A small CTC audio transcriber, trained from scratch: 28.2 epochs.
Rows from block 2 of a small CTC audio transcriber, named by matrix and row number. Rows with one number belong to one neuron. Each number is 500 + 25 x the weight over its row's rms, rounded and kept within 0 to 999. All counts start at 0. Numbers have three digits each.
After each neuron's rows are labels from the 100 clips, of 14848, where the neuron reaches its highest value: "top examples" is what is common among them. Only what is clearly more common there than usual is listed. The data: single English nouns, adjectives and verbs, spoken by a formant synthesiser in many voices. In brackets: how many of the 100.
# fc1: MLP up (model.blocks.2.mlp.fc1.weight, 512x128), inputs 0-127
# fc2: MLP down (model.blocks.2.mlp.fc2.weight, 128x512, transposed), outputs 0-127

fc1.118:540510490508542478499514522459471465532487479472488534536462492515487495525526519513569501546506500525495499493510480525520487495505524500558466512515507508441518453569498459511550490480501479478532502505492475486502504489484468501518486491515457524518472503509460524515488498477506514544506563531492515498474501541487492490508498463527496481527495485529479485476492506560523507502486
fc2.118:474531450512485508473501484560518490511539524467504511470515530493501492491455496510503501516494561482480460531490525492522540487517511576487521471478522436490496484535514517517472485496498502495498501497518515495493535508515489471521524507519497466479469487531469532477521493513503484537534529442509513466516460476513449451506514505482507535535553502508515500528511514476485494479505
top examples: /t/ (73); /i/ (49); /eɪ/ (36); /tʃ/ (29)

fc1.97:511501498501548466515469499510466477469484505522476475506472467518509510478492531497461433482501516538516547502488507452452434528529478488517493511452475510475483520472484509503496481485515487521502506443481468500527489475526505487473467533492517499482504494498494506484480501463471478532479532511452530452506522512475490511489517543485488498491491520491470473520534453466479546532488
fc2.97:486492461494493527487532488494467527503481513479506514477497491511514503475488511511516477509435502433497469531533483498495505511502504466464549523537552480536495466526469483478491486479462468461532527511536503513466471550489517504466500485518465531472497537512548514502540486487531520513473475507536520506531465481482511521483489526481508461495494480471523458525507491487485499509561
top examples: /h/ (40); clipping (40); /ɛ/ (38)

fc1.173:555506478460521530474464492510468473517523515531441519494511521521498451510500520480454530466478511497512472475493476464483522504500509472503511534488512453502500451529510493495522498521471551525500470502470474484474465463467475476535446465482523518531477504515543489503470490490512541468494498488520460504488547493474462487499492505528475546479510478527524518503505487483527495500517
fc2.173:497543523496516511494521530479531531520484469478532481486491551488499497490542514497575497543518503506491506501515499517493495477447512486468475474510455520469497533525448482505552561465493472534502472548538490517533536498493510513493521523526502500520471470497486521463502515513514483498510522520460511497516485508513507503499504491449506537515467489495470529497475522474483493469434
top examples: /i/ (66); /k/ (63); word: key (59)

fc1.313:466477459506505556500500465473504483521566489488459530520451537487469499531471517516469505486510509489509481516524521521475488498505496441503457539448507485472500498517481465474479460543507490466514500493479492484477495467504517505504533537507531505489486498518440472461505500443498510485479495479525495495504464517492483520498524513543476552526517491484484481480505513476491525502445
fc2.313:493502502505544518508516505542517495516492518495501485514528499506494509511528525444514488488516470504487451451479433506474467480498569528509447492491464491446489487519488516511484492486517530498544484487448489539504543511506470541503509513470507493500505461497511521510479485514483531510476488481496551558471518517501473480511502455499491463525484516532494545450505507506478494464485
top examples: /i/ (72); /t/ (57); word: tree (40)

fc1.477:493498518464502485488532516513469539529504486513486505482513526508498509481544454485486483446480466501505499504459524485538473462530533472561527511494524485483490495478532500502527481477510501506475505531479512528500520480520456495545468530513501500501531507511522524486501533501516522526504490463533540526552518449510535448481491511541501513523481509531489467498544525538537523458529
fc2.477:547527514496536520481507512470465547551526548502467504469536531523475489539514494534538512525518505541508510538522475496511524487509494542482512537528510520493521516514453480511507532514483489555525464504534503518503513490493496529479504535484512544501497489466497493508510487492487484494523512499502471500476523487480460503499530481467543511497460477488503499556513506452534566531528
top examples: /ʃ/ (65); /aɪ/ (39); /p/ (38); /ɑ/ (33)

fc1.353:490466460521471511505516534466533516517466525533465525479510527466513515479506485511499452478503479506483499503493485486506501490523489518520479493434558522517528507491485481461490502480484509484515524538479474484518508472489513488508495554491508493467482535538491517520509541569486475509517484489488492483489457520465458483472510509485429545476517500549508450468530488506500481485500
fc2.353:485486498496528515519506452515524491538501456553526502505497493509506522493525470524490473471507478518503552504462481521494523486470482541533523499495482545531475466512510503535477487478502506530513470455494523473508486507525507486514450475499480532477526495491549543533529484471475506522508513454530478483553476492463500530478525478527548461488523541530492484532520515454517507501506
top examples: /ʃ/ (49); word: pushed (40); /ʒ/ (31); word: usual (31)

fc1.67:493541517511536478514514492508461498505496482508469454524534519522497488481465470496510518450509492540535498479485493484443525466512519507522548505516466485476465513458485517464461451540535489487489461510501532518519509466487496474512515510510514514503466488513510458532536485550522486506494482515518485543525524544482513505482508497521484532460562512543499456482491511478475509492490
fc2.67:445529484525526468493524507521453523501490526497469468446509490468523501445508560458513462508492537515462506474475445462460488483495514525502481496537490482502486481504502479501508498482475494483482492460486523492504508505491455523483549514508536541496490484516515502523489552509514536517503481505522510519546512533523476496523510497466550510504521531486466463469492512501483483493456
top examples: /t/ (78); /tʃ/ (36); /i/ (36); /ɝ/ (34)

fc1.196:485516470456514530519523520454527529524534515496503464485512477465492523461439482500516544544483495521522472517468507499503479495498511500535495481485521510502498494499501508526536499516507506451515489483493496531507467516466515536508485510445472506511498493544513508483542549464546508505522475469531510508476503527492533493470442515466483473464485516484541456450485520467494481519482
fc2.196:551515500525536484490525505508527529459484478456511508493530507516490437476488481475463471512458454493474524510531490497545498531497494490468493531511525505511530501544519492510475490509473464511499513446470518496442489486510498536478500517519443473473507454500533502515520458531468499454530517527508510518481479522488485484532499511527449489464517503482517469510492526466516512513510
top examples: rumble (41); pink noise (35)

fc1.288:464529495483508502480480529475540495507507480508508531499459531498510489489488543467488521563484457480509518514509471513498462513478492548537488491483474500532508518484535490515516471507536496480481495509488541483554499541469494494570487499487464501534482550476470534510475501479493498509537471524483503524467566532480514518511504557531520492498499459483532518497487475467519492509508
fc2.288:512536491478473494488554494503511568493504522527483464500474502514501475528502492550506503485511579529510521458499502487489542535513496473481498498494543497474524534487508524522469508485486517505546514498500503524484442457466549508429517518479496532517513521457504540520505498507504493500488509490492506470517443492485460503514492517518460490474532501489500459521481517506504511536526
top examples: rumble (49); clipping (41); pink noise (36)

fc1.198:495489499512508507491461501574486488523528485483471476485465528465532580482498435477479512521497511471521498529473448493489463509477518486557453526530503539482514511478499493480499524507511514478474496526530498519440486484493500546485525466508493502507498521469478518527500502480462476510523480515503468508523476515445508523554502498502494524506538510505493536497500497494519499469480
fc2.198:506485473514480512508481523474483486515494485526554545516505488501476492490506545490513526518471478516459501494492481501539511483533489499474556433501482442503512502521537504500534521519491464491537495520466505471516517517498470449528476517479506494520551496529542492504496502474526502529504531535509478500532522504512532509430483510514434491494516488458509465465514502531483460509502
top examples: /t/ (90); /p/ (45)

fc1.488:495507476504541528495498472503561509513539477512501528473468503484506477479488499523554534507530495485483479524528479527504518521495525501470461464526514509523513507449527499484468432528549530502477503456538501501520485500474497444494474494470486509527471496455475483496497478473526529501517495531510494472510487547509523513496486512515505484477512511446566491454510509501495512545516
fc2.488:517517499469504509480483465474478500518538546515502471483486555525545486527459480525519523498484477437530477502453499482522517513496464500547495478498505532516501506508493475505499514526475511490515494480505478482524479525517558499479438532533500515489536435494534514529503494509494466480493482524507518506514493503495507500488529477470520509495496502548490479569540511483491551461525
top examples: rumble (72)

fc1.4:454490504524484463462502522542492535514532512494450495492442522501477528514472505484507513477499495505490519531509473485470468468452506496505497536527541521515508499512482501507469516490541507528478488537485486535507471489463511471481485520492515500547508526518509454527472500507520539496565515501475451477535493548491464475468526504465476504479460494472503510508512487510519475496435
fc2.4:485527513546442481519497508509466520486533531524496458462536516496481523484479496501526513502525486516447480502541485489514497522481497505500544493527527481481501516492489520524451537508550520476515476505501514500494501509488487449515497498506516518483502429499456499498472510485481515507497465503471475469510479483538495492478553464423472549464477507466489500545502476527496491481497
top examples: /h/ (76); /æ/ (53); word: hat (40)

fc1.320:506524507522506485522508546464527506485469487503488534514475488471500475484527519542493494514514502548459538507475485496491481514502510506502536493477529464552510510469553510459507483509480479495477505524451522460474507497481461439558521492532500528500502485533473498522530501499498474484522460481459536514449510481501535456516458510541510476516497476503521521451523513511506489479474
fc2.320:455521486492502495515513488473477458516503498509514546481563460503500524506529501524523464513508485480480517490525510533516542517469492466517527521487540465534509519538507483518462532516547485501512473513480515529481467507500497481475461505481452490524520487535515470487508496511498547501508492533503514467514491522510509527468494500525506540572434457526534508508474481507474494542491
top examples: /i/ (42); /w/ (37); word: wheel (32); word: robot (25)

fc1.111:516525492446498502527524483487505460541459503521503513496501484496497521440486474528491503481533521501520518465502486499526477476529489457514475474487483511489502490539564497471511481501474512513530489494487475550493462505496507519557477504510485485470526543548511469500530500531540548506535491507461473493522503503558506476468473511496475525506515484482504543450516508507478452515522
fc2.111:498476513455491515525443522513507486459521481478531521512545475502512516497536478521532531502520482503478493513515520491501509503473513494507498518530541472494458522512480530521494449485530484459486496467530521494446502504534531499508508520508490470508549511554521518516465481444499467506512525495481511498505494472501500445486505501508502466457510538484492459525456518482541508432516
top examples: /ʃ/ (53); /p/ (45); /tʃ/ (40); /ʊ/ (33)

fc1.494:492469476490516480482486500489538497490506474502481476458473509519487473497517516485478525506469488507490467465474520497513520461541523500541536538449533476484505544522491457516484453492520496482526509525456504522522453525516471520485477488503536477531512458523464490498505523503450510496512492537480502491453487520508542535487479513455471531509518513508488540487442533531512514476463
fc2.494:529500525442502471514516531572514484508499525488543525505497514537532467488484483512487483497495488485470525514496484515558514509470504505542487519529536507456510485495515536513535502550483498433521505528502485503513485503499509515561483474499505463504487494520493492506531538479519460466506520475506507493559545525517478464493566497495488473508504463529521509506537521502494509509520
top examples: /i/ (73); voice: child-like voice (62); /l/ (52); /w/ (27)

fc1.454:523505504489464519488449489541508511459492484474520512498506465555481501513495468504523524513499533484534533477513496471464533496519482461474528554508501455507513509477501493474484522466513538510526502547458443506540498517455476526464553482494449495549519477534517496500503460514493521471518488511466476472479523516480482501475509554495501520504539504488524493477493485510493503503479
fc2.454:489520509516502477512539518502495473493513502458517527472554536474539464526514474531528493496506438513488513539490500459495480482512532505514516499442528522519471472491563485486524491522493517492506479496528541480538511538520512474508450517511453523490491515466490515517506474512504552454487493505456491543492519515482499491474519505460479534502515518493552553479466493510497501514503
top examples: /t/ (100); /n/ (58); word: stone (27); word: took (26)

fc1.321:498494492482504499510512481527438493500535475489487460458488488520492476498558514465462495508492475510474483527477529518520515477548448510509490497502511452517518502533528508475480499514507471479479491500538501458488512453516494506514515521526475546491540526534449440517473478496460509529482490463532522489514541523493490497486468486512506519488483457480524500458485560503488513473482
fc2.321:472530481470500523454523517491503545505499489493499485544526504471529466494498526479520489527483502469498492452507475509485501448514559522492502512410470501468533473468452471492509500521504494514466516490490494471499490517477443518532504518523525497513453492527518498495498506554531489485514478527508445456513499494497467450493489507478517507499512496520497483477459525535474505477498
top examples: /i/ (93); /t/ (78); /tʃ/ (72); /ɝ/ (71)

fc1.155:556554487541496532496525501497501477510492481502475507481507496507536490480471466487537494457518495466503521506483540529505474446527488474475551503494446476496504481507510526498501488555497489510535507476475516474540474489473483462476515486493501491549482518506497477503470467507494472466524517483467465526538489517495502533488534507500495532475478525513511492436501549444495472478500
fc2.155:454531500506529532492518478488493539470515550487526458534529486486468497480501489518492516473481531511464469488518468480475474505498537552507454516500557482512487461459525489517523502502514507509520512525519505468485533549463479536496514515528499518475525505505534478534524488520493567513500495547495489553461509524486466505503506515488463465519495493488493458526534492530477501484505
top examples: /t/ (71); /s/ (42); /eɪ/ (38)

fc1.474:542474535500520491474523500472490537476479523517473551489573526511447526505473491493545517526507494543522490458504541500477514525538532500544485517526546515515509507494525474512469501523495519492482512487508471502536499495486511471420477492502508515506469474487473523505498483467487467464502508516444534524468475481513536506513509504518445502502503522486502497495510482501538472499478
fc2.474:498531501469528485556506489509491504496482486531525483516470509472511439522513493451523524477488522488446500506501470505482495477468488481517510509537483476537506492524525470506523549481502508517506506448499529502486498487488508510535505534482525443529462539459478524531490506532478470510513519452510512471530524533484506484541487456499525492503519487515466491519522568508460533516480
top examples: /i/ (33); pink noise (33); white noise (30)

fc1.507:481481501518552527498468482520476528509537480487478485522506510509491507471501488492502492538526492515510482475525527526495498474479492459522503449492542539492511490486491521522516508512489478520510552504487487486467468490494498424454503481488476511552471449497465490536500452519519489464507513519508504500460432502509492480476474523480468493525550501515472505507525467468512550461514
fc2.507:503502513476519493454528506520523475494482503533525522498500461506496472489537542467534503490480491514488544520479508510513495523497525480461470503530520476478532465541479513510504500480512505484530513482510484547498463500540510493453498502524498466539494508515513529525491464507476519542522524544494534492474533524486568572493519517538501467516536498510541509498560476469501521491479
top examples: /i/ (74); /tʃ/ (28)

fc1.59:474546457517458503498514504547529473491494500453458487524499515492496492500509561476497490519492529517487510505467486537498482489493501513494493497514520510512536453520470485507512505523432478498498497489526490499522508494491469558485435481480489537495493477505468494525481474490524524515535484497555487551477519540447492502493444509522507504459505481490558501459486504520508500474487
fc2.59:549490523482545508476464489507483525517510502510498442500461509478505510434481531514504462488505473485513478479482538479500538550511507523501499554454512482494503509478524500497502500526489480508484527503501472514470540487495480462469488557509455474508479507528494461521519515477523495508468521530519493451539486488483512521485506503452500473511442524459537461494503512533477505518528
top examples: rumble (46)

fc1.427:520466478504507496476493500460521498513544478495470534489454505482532493514520497547551529560517487505458488488510511521523487463485492475543511524538510503489479483530527491485458473501484459498521450488496525518490468472488494469533507487512505492519487490484531495488537489508462504481508504492472526512485489548476498474464447521444508451560510512510518516496554517496493540492511
fc2.427:510498480516476484477500510503494474505498512528538544520448482502488528541503540508509520495523525489489520534491501450525489479480546484519557495524500477508516487472444533513494502495519484454504528487512517497513479485484521511472476524491491479508484446532504490437535522467519508473527528483517551466507457482553474466530522457502518534540507491474489506499529475511486476465503
top examples: /t/ (67); /tʃ/ (66); /i/ (52); /ɝ/ (52)